Weights of a small image-text matching model.
Training: soap at rate 0.002, 5900 steps, batches of 512.
Data: trained on simulated telescope pictures of galaxies, 97500 training examples, 31.0 epochs.
Rows from block 4 of the image encoder of a small image-text matching model, named by matrix and row number. Rows with one number belong to one neuron. Each number is 500 + 50 x the weight over its row's rms, rounded and kept within 0 to 999. All counts start at 0. Numbers have three digits each.
After each neuron's rows are labels from the 100 images, of 14848, where the neuron reaches its highest value: "responds to" is what is common among them; "patch colour" is the nearest of a few named colours to the mean colour under the peak. Only what is clearly more common there than usual is listed. The data: simulated telescope pictures of galaxies. In brackets: how many of the 100, against the usual share in percent.
# fc1: MLP up (encoder.blocks.4.mlp.fc1.weight, 384x96), inputs 0-95
# fc2: MLP down (encoder.blocks.4.mlp.fc2.weight, 96x384, transposed), outputs 0-95

fc1.338:474530504503516451547516466498471523449482466532507508463359494569496459457539425521487456563464548527453479523488491466506446498499475500535459383615428491508565473430584572469400437570478599472463593479478531450504427499465499533612526550509538591522545505445476366507508489543510588494
fc2.338:500574512485572436549526482502545600502514562515553559570515571590520509499544540546401534504469509564572500475581513475517434462458450503505457579617549464597384456511460500459557577449521460400533579417524494492484462442444443517494525444482538494523478506494498604463502439485532495415
responds to: flattened elliptical (50 vs 9); round elliptical (25 vs 8.9)
patch colour: grey (83 vs 5.9)

fc1.48:488412563364521477568527515438498499467387516488565495485536435493404513519440524438509442478526396523542503518470493490462469469561486490513537489566393468516477441495481521434581499415548588486485450516608492391522528477590568547548499541427553535487537530437523427561561484466493477511
fc2.48:508603540616508508374466497528525427494512542530500419471474449439517592482536598531552499519500513445455431518490490497512491478475523412506436483553564593529489511456525452509421453510465476539504514522414535570530611527458574493539479430557450524460463471508640519487540501500504504371
responds to: irregular (47 vs 9.4); barred spiral (38 vs 9.1)
patch colour: grey (66 vs 5.9)

fc1.83:480502492508402527510485470554478455551600509450545505481513509546449453482596498517407479511484469481559406394523537526456387504470510542494457430572527548533619522461592498469411454611483527511534587575505575519475598532506535432474473525527489531567514480504491475488580425503504497402
fc2.83:536499557512595484469448505487495425468441555580410465543428409559494524511533558524453557500488528514503519549553481434563567445485455490490492487414575436496381471448487549516551385503573547520498545543526507516516423414563458552503403446491522528485428551484476502468527481564592584431
responds to: merging pair (31 vs 8.9)
patch colour: brown (68 vs 16.6)

fc1.63:496615431549534539542546439534473459481499486520547542485497379451480534516521432424506463496380396620433475491450467489558547536482417522523485522490414487407534445508475488504529448564521479548399483450541520520410394534503399413547467492531532494471495476470479517465538544468542551475
fc2.63:472585481488431454461467467519519597442449589535534447499420529520547569553556563540396537547462428513580479507601515475497445471499522407430494517529511509569520460528461489576451514457488517508520525398453450520558449429487523539595561547515497435450489465447441445625561506463455488546
responds to: round elliptical (61 vs 8.9); flattened elliptical (29 vs 9)
patch colour: pink (80 vs 0.2)

fc1.274:457547483458596494515555440453470505481519442558487535549602445463593531564577469416424439514585486462604571500497448413572494508584485493415518508557538518539478548471579558444585509470403491513495528580499438508593429531553487531497522500500540555509518485430411507508516559492516505444
fc2.274:478553540460415524538568482450539557446560531494515534568447469498495528487385469453516504483418538477572531560578573559534521469554500512545479495535474552479469545527461395508429460517547485471528518434562489588409469543527513497519485595505569481436469636549505515562487393456383462544
responds to: winding: clockwise outward (39 vs 13.7); round elliptical (25 vs 8.9)
patch colour: grey (76 vs 5.9)

fc1.139:520506541548626489502487428532476460422435535594576495499509441582458478593540454539540451486441469511494495568418497531401528587514490425474508498573516551501529552496535528596480481623545509469500583523527456445501534479528455603436500522506512604463521531546464576504498524422529584515
fc2.139:537545527550474490394452526562498531544515516560526468622514422460483471523503573451439455453506585502508592556466466420495499465513557509539537469561437512511466540500437458403496474463462566524506478586566456549554528523545518586576529467431403523487498504440477570642532430530565488535
responds to: ring galaxy (48 vs 9.4); lensed arc (34 vs 9.1)
patch colour: brown (85 vs 16.6)

fc1.119:499555468565594505496565500518589513547426440574567496414492479528510548352461496511498514531473537518587488472507516448493523494569572490555425456495409502482429442555457440435492499503401537514485570518550415602539450508530429456589560441563499517536508441441500455529528416478496516481
fc2.119:535437496467474510545480421452526606429519475529414530489455478474451470511497610484421443450467415586549443582408489590557518442439436506501491452522528550501465456450484507467463467431497463541365561440508546419488521483472482412504469605503450473471466561590490505520426496481535512516
responds to: round elliptical (81 vs 8.9)
patch colour: grey (90 vs 5.9)

fc1.103:447497515476541474464496461521438455544479575449598475527563490467517518398517587529422482565508451409593414543505469517473471537495464548550438562598536448422541545511464503495375541521489465499546551418498515595483475512548438551591494465471478547470484443467548488439430596503550570517
fc2.103:451524520513382498481546489542398589452501521585448475396544538563441571468523362549471525484434450533465525496589495427491483492406480449490452496416522469449521505511423539473597410492520601448475493502441538466510527512477533463484584567507557529531452575540532495500542444469501489449
responds to: flattened elliptical (58 vs 9); merging pair (26 vs 8.9)
patch colour: grey (86 vs 5.9)

fc1.105:481459476551523541451406477564454452452500459538530490576433454511443448443558587485448487538431537369494495538549530475491470558442505520570516556488443529424529562438523523524430488467506499517470559481444530592563491581599458529552546541471483554502524560511404384552484463450475591445
fc2.105:577476509501493435434526484565516548550468451456530520538423336481470504648392472489584557527564533484604464564499497482485490550504538481488459506523498423547489482522513561518469419499489570552590537552554506463518567567467453530472446483462514574466588484489540593555494523505445498454
responds to: ring galaxy (57 vs 9.4)
patch colour: brown (73 vs 16.6); grey (27 vs 5.9)

fc1.352:435523497405515465517445498436567546499503437496505371418487511472434454543465502503517440472530556518500461473440500401496486504551461515492447472576502473489551519437532436474413424521532586535403508493536525529497500616461438551499497597458540588543351459473480485460421569511511457467
fc2.352:469494465534493420470409390504456521486516433511542480487452563516472431498505525511538542505542516524517550584531428373647500484484532480467593565501519416503567495582477456486525476459479431486499585414508470491539442487506493519539490533461413496511514429562551531617453426552515465401
responds to: star cluster (75 vs 9.1); noisy (63 vs 30.2)
patch colour: brown (60 vs 16.6)

fc1.49:491523443496547523591541489440475542549472473544423532458491432521463501454503411534415439465482448519527432530384500505489424554469454487408501395548520556483445470534501443489477524473510455569477469437468404533494423518490459548580549486574433597463530487499461425562456613496483401472
fc2.49:485545475603556452500531472482526486426511542440501467438420582509586567490553584465450535573476505449515597534616375504473537495491480497518522481457493454553550419541471489494479508482523558365537554459501528446534443481502441482565514540487639480422520535580468478435459473510477494463
responds to: bright star with spikes (90 vs 25.5); noisy (68 vs 30.2)
patch colour: grey (77 vs 5.9)

fc1.117:437429524485606544496580503511482458463533522458492500520602409518544521449544533494433522499503474448581524440564558464425459449517459555471461550557528562521486385542538534490543430483485505547501532541596511480564490468419516600487426463486529536530423513396531624506459530480520460398
fc2.117:471547482535468428460385441557529576492546464527623484492537469512462534613444526464420476446433505432543464471515466460498549580581531512526435501544559422531578592497487489468470533527479555512442438506510505504492543445494463575467468551362428473492604427523538452466547495505466536532
responds to: tilted (63 vs 18.3); ring galaxy (41 vs 9.4); barred spiral (35 vs 9.1)
patch colour: brown (61 vs 16.6); grey (39 vs 5.9)

fc1.185:465473496471486527588533502502486461513602552521434502499507442351495390369513503553496552480503430474442428490391465458494443541559513507444532486496501481493595563557529520451422361524447559559513491493530577564561457503460502539451448493592505511478483482527542478524470475450557527457
fc2.185:534561475541536498499524501538515542461418477476473420458487576540478509601562493545448493497476533452532507596481551522563529561559514465531489516465504497488420425477465500480557454498564410483481548517525551429462514498468439452564538597525550541517564499460560619421355616553550446437
responds to: star cluster (76 vs 9.1); bright star with spikes (58 vs 25.5)
patch colour: brown (45 vs 16.6)

fc1.144:478527535524620522596427520520484553470514446496447424476562470456485518431519595535422485499504586457452511402478472435433432565537597465482494542617553562578480484503508524452505434514582438506522450525579492495547501481490588555572457513508505468517514509414532549500421458451540446561
fc2.144:490542419576559408424559485486413516492453448450466457421456548414509520542558461530579440506580455454503465446503522518604530509554483589561508396515487535465535541541575478522485583435409513526529506451539468556496436517547478573456506417479512498440527477556440545541574571537507466556
responds to: merging pair (31 vs 8.9)
patch colour: brown (55 vs 16.6); grey (34 vs 5.9)

fc1.142:523459601522580471466558521455534481412566465521458459538574399492399618475530469439432491501550557398544506490561526476472429524487553526462540466518550408514440443433511512505553515455539478505595528506488418516591408545490461503508545472448570442531506546476512509483519536449588420473
fc2.142:442507492534439521458543438605520564504465464589566466467443405536465514466446584512476500480355435563466504525463466594460507453485481504479466532498425564502605580372496533506501512500514492421465483464541511527461531412603515453483464545407444544493437541539485460505511459568471470506
responds to: ring galaxy (47 vs 9.4); lensed arc (40 vs 9.1); tilted (40 vs 18.3)
patch colour: brown (68 vs 16.6); grey (30 vs 5.9)

fc1.315:558579468484614540472562559556530472523531490592506545468522511480483476444492466392517532448548597499524479419495449549453407490460509543543473553515498474455548538417659537468444455412439590481463515439509519574511494493433583444529457578576483444477501511557516505568515530501528466525
fc2.315:503627452517607464495445603464591467521487469544543481602498452445489418520613397554523408490502584506506491567472512548427523472506521539447470459473532497528645577514468556520579421531552474488550482530466528458480547531473516555521504561490543523509496445507513510534527465438470443440
responds to: star cluster (73 vs 9.1)
patch colour: brown (44 vs 16.6)

fc1.337:459485460569537423527442451538534440559569499563559494486503504528504539476424464458560495472471406554546445563528518537491468444591483496431447503546470588593485493427609520594374433549451522569502550517561524458584483517559497513522467502535359541513456488533536502579514527461503521523
fc2.337:488581524482443494534435533490540494457491427473488521517462493561490408597469444470451442517522503494494569624571505505628454535470585554484539475542507421504498462497458582460532483470451438466406499539431471510553441479531528457493487512479438403424641549483495472457550563561588498480
responds to: ring galaxy (27 vs 9.4); barred spiral (26 vs 9.1); merging pair (25 vs 8.9)
patch colour: brown (72 vs 16.6)

fc1.151:541581467573547632565494428422535511420585575546411543575582490539546486424533454513406439536474514541453463504520518495506409404511502460501496434536503515491569542466453546520504551550508453498553456478516517548486417545520485406534554582441519552530461454480559463491516508417482522568
fc2.151:456485576536460449553462558487496571558443538507542488457437572428475566488462481438529486531572479473604505481596429578533493540483470525479497501454485480475493390623517396484510424379572507532470520466439423490586507495462455599470481518538426478530540518523428521557550475432522513503
responds to: bright star with spikes (71 vs 25.5); many stars (61 vs 34.9)
patch colour: grey (88 vs 5.9)

fc1.322:499576481478522597557465434429461541512491572512529576596537454532454413482544399402501452455483547510552399513470460548447457428509425457493522386558551588436493474474558530480537491471521536601549419515495414542545473443548494491485556507498495591430430511507525485475489524465467545485
fc2.322:582470546479491428576467426518544630420516557531488479507535463531404554534468530463530604538493529486558553484444487424535521544495552508489431523486461446563500450471489464552542446490505516404554516513477426433457572494531496476561496538474586429491565454390539528542506474649473483548
responds to: ring galaxy (36 vs 9.4); lensed arc (25 vs 9.1)
patch colour: brown (72 vs 16.6); grey (25 vs 5.9)

fc1.351:454447544505579504495550545508491424445414465455410511464622514560501560523532452509498477467489498498510498634489521424475481510469531521492505508678532567453490528488542523456509460500504429458466481474544583471490483501487564542517494520569617458487522508593654451541499476452525564515
fc2.351:468533513559568557439583533548463455574481526463580504454567505424554558495501449449536529555470435438497409557447367488551532514549439415474522462412480554450480465541503476487510479378476526542504424520432492538514454491483469537480424395443445440490518458503496530561536552543571554438
responds to: winding: clockwise outward (44 vs 13.7); barred spiral (38 vs 9.1); merging pair (31 vs 8.9); kind: two-armed spiral (29 vs 9)
patch colour: brown (55 vs 16.6)

fc1.150:535493526538547457453575556484537486491579431465426446595524434539461536454382525439480401456519599483536424552399528492473427548491583523414479537462502485531552449498548533498497478536512485523543516475485516560421543389440483546471507504479458486493460498543566593544503435417423568463
fc2.150:577397549438445531465479530514545476432508485495620466461492471519519578483503437453534594398512505461416586505528523550577567417456450497500477503528480515516510539408483521487455551535504366485513484503500458436532489506556530395552487560574471496503463475428391486477445513556527468404
responds to: star cluster (48 vs 9.1); edge-on disc (34 vs 9.3)
patch colour: brown (85 vs 16.6)

fc1.267:462558486398516482522539477421510498522490498513524583487493470533493456518651608526451372436435547526519509480462543428507471506526516488495520446478559510453589589537387438539452513499468532510522541609519523465623471481501442555587448542468522524513526424549486453446463527563541502464
fc2.267:537446487518416530497474511610440519467558553460503491468525594513517475438463493496616515504500445522522604539426434542542593549566472528480512573495474441518490474501466565535561497501493369510486513542505503529439561547562603596455532514558473516502566515632562534524486448596513479530
responds to: many stars (73 vs 34.9)
patch colour: brown (67 vs 16.6); grey (30 vs 5.9)

fc1.286:591515448487496445583439477521518553458538541449478438528484490488463565453424472457505429556587464504448503410560523442475441531520469527406527557551428533397525514442534490529525608497608465534576453559470446472486411628570528504467539464431507474445479546474470482550514499440526471553
fc2.286:537466566495475606507567445369577490542548506451481504484435552471466511615464512505507498441480432473449531520469496500551401501492471621599529482474521531587498509493499467503450432457412393500455459500446498493581564473483557516497455470548462438514490445471438574497544503500411490606
responds to: many stars (90 vs 34.9)
patch colour: brown (85 vs 16.6)

fc1.135:475548443470508536521508569555515498406515501471549423530579400502488476495497564454502438453459641477547481473453525478503461507492584540479476516565436422482536517521460470484582426509439500528462474551571505485516545454623479547615476444437582461505553453477475464625454488404459516503
fc2.135:440477489525433450385483486466411467474501420516513576577489520504641417479462453399408574510478463461431497528523522453517556470518506445586478527531490519498377445527420514543417446555508521440535543510535510495549526443554497453510477510480420499466482505477414478428505424585525443506
responds to: winding: clockwise outward (70 vs 13.7); barred spiral (61 vs 9.1)
patch colour: grey (89 vs 5.9)

fc1.17:547497533392551490478556524489527519507546572555559463542579486481496455510443519506497498452527559498515504545452502441534454436534516570502434472388417530501472485513580478449444478485553453595484498490608501520423552514537546553471579532401551548525497454480474580556363390483459557428
fc2.17:523454585508400516490448531552531469429452514571553572498482426530466557498544428403499597533505489531504569524503473555502477500548469495483591534487437491464448461415605512542483379562454492466511550583434533520461455556550507418494415477451520472473504438520483535585531417552459421457
responds to: merging pair (68 vs 8.9)
patch colour: grey (73 vs 5.9)

fc1.45:531587543450551443511505529512542409514565475551561477487497456458542576511504470395442437485517499474532417548464499422537491489569492415553527510608419561534467470493477578412528442479512485517447510521486533545582508543501523542512359480507441527564465413522489406399532455435552468527
fc2.45:573408534529494518522452548494418504507418487464457451474489569441472579512545484571455470468479561541526530502545458487470499504468508538387517529549402568491496499530461424453478475423415495481517411614543544503529447433480483505511612529500432382552565471495484513555560499452588429574
responds to: merging pair (78 vs 8.9)
patch colour: brown (92 vs 16.6)

fc1.59:490435502500573570552551424490460539444506501513450481538543398461535533517446506576472515444542429563525496536527503438408434575506465508477478514554379510509490494518445454601500508434515401512589511566495538591559463543488477538475400493498551536593422530431548486504492467506569386489
fc2.59:446570499528552410413460485482493532506384445468446538516521503493429504484505489487496530505467459435504556528446572453505572467523490535531539594416489510524538545489544542516557523561442535567471542436477627468490486481538555595554529470524467446327519501574575497496567487473443589456
responds to: tilted (44 vs 18.3); barred spiral (40 vs 9.1); ring galaxy (31 vs 9.4)
patch colour: grey (72 vs 5.9)

fc1.282:468442478503442514536500436490469518476488469519491543586515422563458585526604446563502519499505440544462522519470553484474485489532544489517537424595556540444428474538511435547502521587535480586592537555517516476581476443635540454458528514480561520469452595429428440634555464510481528471
fc2.282:564484517557528567391444553540548484543488435475572508480503381392411454456430495486524476449522486387529449515453504517466417462538568501435466496496409538479636496477450500491496411520492449514443451496445460502481577517559508501457516531388497513475518501511536443376477540519460508494
responds to: ring galaxy (40 vs 9.4); lensed arc (37 vs 9.1)
patch colour: brown (87 vs 16.6)

fc1.264:501482646472560509516526406360579518488522432516572500521532511611521509465600544471566550536437498554484551515509513501429508525450538464534507436507483521458572515533442473500497594500492484522444555590532401552489531439493456622442503542457551440475543449521523468453418504500490547521
fc2.264:640551453393469449465478546538436426591431601545378461467413489443519482498472490561485434528494467571512514506449466579466460435569437540479452484480540435508521572482444587491526510457492500505501545540494590527577475471494532481499517478563446420434481485425492563492517495521574478541
responds to: tilted (47 vs 18.3); barred spiral (38 vs 9.1); ring galaxy (34 vs 9.4)
patch colour: brown (69 vs 16.6); grey (26 vs 5.9)

fc1.92:557538625487534566487500538504502524520556548498546553580524565484510595514429517422463517524524401548518539481502524478492469456565487445523548510626486532546502518583496615466511535379525529494552484497515489516561482555595553553450410503407527439513493531535527394446604471493511527497
fc2.92:533444494485503457471500437454534429515474539563360455505511495485409623444586586411528495474460554448464563479452546567455437527509493501530518381508541551439528486489491429466499433558518499502455418609530637533502525423467512465485509428504481521544519509472454565455528526458516537530
responds to: barred spiral (28 vs 9.1); irregular (28 vs 9.4)
patch colour: grey (80 vs 5.9)

fc1.161:534471498593605550418476447514501494411537526552555565514516502487525512511587467596423463532471552477457461475492574536446464502496482496571472415399439438521590429597550551439498516520388541464579529492473482527460518467426514550466483503502536521563408485455528499461539460524480591417
fc2.161:480490520414455498525588502562512493482455595405535545439474544493390404537457456457466614421453493514476475579574523499547444449487510521482454506502447491482524561424455547394470517482438431500476528540450571558488371500515506453537476493523489498502576575594424487528592478486529491506
responds to: star cluster (92 vs 9.1)
patch colour: brown (42 vs 16.6)

fc1.95:374456514464461497569509483506515507453521443515515497546573490475518488406543480539482349606544465490537544539467393548458481480459510479453465440594489539470387481576463587466442468501521552537499525498544485377576498447479607416509500446509580563491485551522535505501481472491510535462
fc2.95:544503591509564426434570494475502505533522526458534468384537456524486525496466401572431641430480440491526426539510502497524525511533538470520581564528537572477553520432516467501639428584453500465492496621455521520494529570551562570513496547437455481475540529455496489532543507569452479466
responds to: ring galaxy (57 vs 9.4)
patch colour: brown (84 vs 16.6)

fc1.190:505526531431456520546535451556479458518482586453605465565536504498481457529433563510462500480458492505496507467450504456441434496618524527588563473524427519526566503582525502479490453520329490516426607479508445563460553439444489505521483499525488433599540450521427578484565527520421523434
fc2.190:465592502548424498468445478537506435580482542554444468398473551476485550495539487465492474523485466503455590470547513453560540482486498512413471481511463520516473444386495471534475506485637452459501570513395577513435460482605516547514475634373488489532534492519544440437509451564491554510
responds to: flattened elliptical (84 vs 9)
patch colour: grey (88 vs 5.9)

fc1.313:497541485531530561474405463483518483433626544541496519517561420509562578538448524416424503521443607521549483619612418529375450553484523514505542504455469520502470526460488624502480568444528507474586461483483471519512483476553501498489529538450565528493457499487442517567493461403478480558
fc2.313:597483470365524492654534508603472506614523478427475456553558486545512431546461437432466467470572414438465561455487491588547483486498529570516481478478436565491500509548548497497535426511588440517513446508501501471537441437601537429529508480473518478423551504491477538526440526463537490503
responds to: bright star with spikes (71 vs 25.5); many stars (62 vs 34.9)
patch colour: grey (68 vs 5.9)

fc1.284:489501529473557564576588600417477483491515588477464487506459512488622533541495534512497551518514583499497452436524463474524436562438497461539517532541391468472560464564426570430454508505549533515555484475470543437413534477561478470485509548424621469503402545506511428402436451490537530448
fc2.284:425535466496398439354432513471402546564441409615509523541559527479524421535487500449542447533518502639427502562464458534506500454528510608457489476479487422519434556529512511478570513443527439516468501489501528556515486462459503504463431434441491472551540455510491556427515500531581509530
responds to: barred spiral (83 vs 9.1); tilted (59 vs 18.3); winding: anticlockwise outward (53 vs 13.4); winding: clockwise outward (44 vs 13.7)
patch colour: grey (94 vs 5.9)

fc1.246:426559441563520484538446463447481497511455461575583519523355427513525535499642486566450461520500515450509513520500460492444437525507542490530455528538509451463569560553501497545429584515516510506523576369515520429443410596513483569443484481540451542495517497431534412485567540543458500466
fc2.246:514481405419531529501561536643502505511542597573524512527614508594408461514418459487513515541372457514500444479510480467482571500481432490549476482505540532516457510542489514467543512543475497472448502566518595580614524476462468533560475624518528498503506529552464597536443517533547461501
responds to: winding: clockwise outward (56 vs 13.7); two-armed spiral (50 vs 9)
patch colour: grey (74 vs 5.9)

fc1.129:598600527483500452513454494582528516524481574541552460536567403536549544460461499488515501483525555556379537441422451522470472554532615386485513471483537454534505540566529489472443494484503490497471452491557511503485521415413620472460440571423522546466527552528447544507590495474585524543
fc2.129:450446532561514536413510501512410504442513426427486529459548491426491511466422416519447442535382481434505499484511448444494544514454445447445473390545345468485472482449426459510492525444462446455501580422479546490511491528533431453501536440476537434499456480441473592528522384502513515478
responds to: round elliptical (40 vs 8.9); flattened elliptical (31 vs 9)
patch colour: pink (52 vs 0.2); grey (46 vs 5.9)

fc1.114:506630466475513496521504473554370423529569511484547493519541472486492475489502576544527500492522431435411458482590448566469470526440460501560452439452484521531568454575462459433450377440438553567550517489425502467581416478552504488494421503454482514483439470544446541526541442497436582458
fc2.114:500374569489465473493511516461589494514424544427522557447497645570479510401579515519469502492486486567517535532558509468543461404543488420486468508497413431505502597452516406486516458501492517428369533460469430503475507405438493557481547523517496473520566515453533527449453510479580536494
responds to: bright star with spikes (64 vs 25.5); flattened elliptical (35 vs 9); round elliptical (27 vs 8.9)
patch colour: pink (54 vs 0.2); grey (27 vs 5.9)

fc1.68:570521521463499427514495531467483498573433549512472540460475391478494524439523589473518515501412542451588473553417527489465467526482521403590517442532545461508391543462491552488463431438533591448560604490501552572500542440492642593552516527487498512449488434496522534521545584470510527482
fc2.68:529528446457466599507505523502510519579520564489505562496524588517559460533493499473526584506611437459514529504504482499481525401415522478502543516463476494455481416467411514477480459517541460535529514489507497523410597462418512446548490576627494408519559560389493539437472474607532465606
responds to: many stars (60 vs 34.9); merging pair (36 vs 8.9); barred spiral (26 vs 9.1)
patch colour: brown (67 vs 16.6)

fc1.84:498535500516562604528546498638476541503566501493480512535477460446518503571368606539495512457439526514487510542451432523533462482496511444510502533531446493480478482594534550466457441510515532369466461554561513516390499427456500601562522434459553445492534557617481491541502443477489584502
fc2.84:525424533556583482476471608490524412465536434570421475517478532506502517444537495506437500600449501399582588463434546528577450470449478548537526456524528486472448493467423574521551514483552420438557566412414516513496488497531451456499477469466551563478485531465460506482471619536469387484
responds to: irregular (100 vs 9.4)
patch colour: grey (58 vs 5.9); pink (35 vs 0.2)

fc1.106:492501534437558471483608538512593511534475595475556416576493389462466539559404525484469516524595472531484489431449559500556460482473462428572565476601462568488517445410539616452475471417516471435540531524498503482480496470467542520530435512470486488470517554516456503527494507386463447582
fc2.106:561495476530447507482423489436536525509479572560457371363534460474514569490572518487642452468402489549570451504505556532443519533538526413453526465445510533421487540443524516511451561522540560452548451505492485474593504409510566507522429531514476506521457504567534545417407536491524482477
responds to: barred spiral (39 vs 9.1)
patch colour: brown (61 vs 16.6); grey (37 vs 5.9)

fc1.302:546444500449443397474381515495453481546535540540526492548563463520519465542473502477489477431452503561524519550455476551507408618579489448501571481464544489515586489580493455448451439587539589352465534432526482516522543440484544498444515448411455448500550466528511518436580482450450521481
fc2.302:443487596473582469487602411547529454472389480597524472427511516510526578552551490567520544571468481515430484498591521462464586458457449482455475390534414531485399516552493488551545470461521495523550529562516556474548485518651500541475532543559539484504432457513540521549473515541528501543
responds to: flattened elliptical (33 vs 9); merging pair (26 vs 8.9)
patch colour: grey (89 vs 5.9)

fc1.319:439583519550458560487544578407433468518531604503489541516542489593591559480400465424564538533563504508549557548467503449515484491526487478536430497477417524464544560482498519439502540490479482449499495487454537502495487601620553490537532584547505487487405573452517479451391403464561475506
fc2.319:456448496364557390479439539568531556554504459501507423536508495440473452486506494536499423427478461493440427521554515511467534525470441414470553456516571451563508447526459509546480526524535519495402420530526472612535577477400352546469455462447523471479459539522544500480473508488538443570
responds to: barred spiral (75 vs 9.1); tilted (47 vs 18.3); winding: anticlockwise outward (45 vs 13.4); winding: clockwise outward (31 vs 13.7)
patch colour: grey (75 vs 5.9)

fc1.250:456553478447585518423519536462544434430478536508479460503532447537416523468485484488441511462488511567485493615462514412451473510529537492557612453530442504498422504566496503423503444562438568460491512492493477542547543437476310599480513496482492414499479459476426428543464482471429519445
fc2.250:513550501554454608572497453544533539566502539503531455442520526506497496577537470572469412476448466512520492454444469505559485382520411459429464521594389577597400470557547481537489462493516493444464524580477512499599471466544484504547499566481431512407445441471487496441444544490513429555
responds to: merging pair (44 vs 8.9)
patch colour: brown (38 vs 16.6)

fc1.187:499496517539486456510579474437449572484462495555422485500460435525398499525511507494476387472478527599528544411346519502516502546553540477534476435611463449544549454580427574418565486475461529440447522411563515487480493524479514588578530509501470502481496600521424504560502497457467467513
fc2.187:517546495499519513527501547588481423487542522578535559505468537496629435538465536536540619573422510406562532576613489414591403473484502483551440500497492477491509544529488434447467471518418466491558584518572525557477551477565449462419482482465487495509548468501509555486463516516499579402
responds to: merging pair (38 vs 8.9)
patch colour: grey (75 vs 5.9)

fc1.262:453538539554478436482433436522468458499642450587588561455527485537453554454563539509515464424565524546436485505515560560545518425520537577582410480470530522465557578503555435398412488564504473540524497447470479493584448441473508491494474558476518461505531497536562554491450441393546503482
fc2.262:498407549404485498438592402478565507462453520469547529482488510493425481522446506598562518506499520559528477617458416462494504517402451435630477490553571470585588496428489536530563530443492485450561502454504535517454552453442521515557546485532573426587481525531484519479519529472578509519
responds to: star cluster (62 vs 9.1)
patch colour: brown (70 vs 16.6)

fc1.153:549521442550549455526512434533480573510558480476406463518471550610538616574526469484554421551457503462501497489535596433407461512507493493509531504600458560499575592489511536565434515426480479540504482517421505419492481585509436578493460516517526441495547466498526404570505536489559516390
fc2.153:481524478546571612408476522542505515533542509411584547479509492559467515509503555541461432448554530477498517535435531543481516457537527521541508561442495591557429534473453586432499443533477447492551470619448532600623482485445518422508453493525401506487483427568555529533571481421485434508
responds to: many stars (68 vs 34.9); merging pair (36 vs 8.9)
patch colour: brown (76 vs 16.6)

fc1.132:506615490482469521391474587446512420493514594529564453465524497602489619556515528426486555467520505564460484620529530435488513515493508466546399525547370492498487446519445583516511446450483481469423510443425518603524495508530528476509551485413480535467458508504477494501545512507577538553
fc2.132:535526476552424508586481512532399574562513447473454497470493603456451500517527490546515425486431506599602565467495507529505482530541500497524516426641498517478386534436568410388409520531591553481465428468447495514523506508499491514456485497546595482495527499415481490506506420450485462496
responds to: round elliptical (34 vs 8.9); flattened elliptical (28 vs 9)
patch colour: pink (49 vs 0.2); grey (47 vs 5.9)

fc1.263:498456487472664443557591519491468561444545565442431511620568535471462539490481593534405512531455531488521520455477531408459435496414470498539502535472478518503468441501422477507564503540549486471497550448433487562550402436450538565525506540431522434498496465460458518480495493480543471378
fc2.263:520546435480562486475539457439526609529394498509583487442546382536510447611509593540492408530562431501479519556477528511504489589575482543505530537513417522523543533466465474464527515541509464492556596475604447504398469462505451484454499432465559457579503511521526526535566500551407533516
responds to: tilted (66 vs 18.3); barred spiral (45 vs 9.1)
patch colour: brown (51 vs 16.6); grey (48 vs 5.9)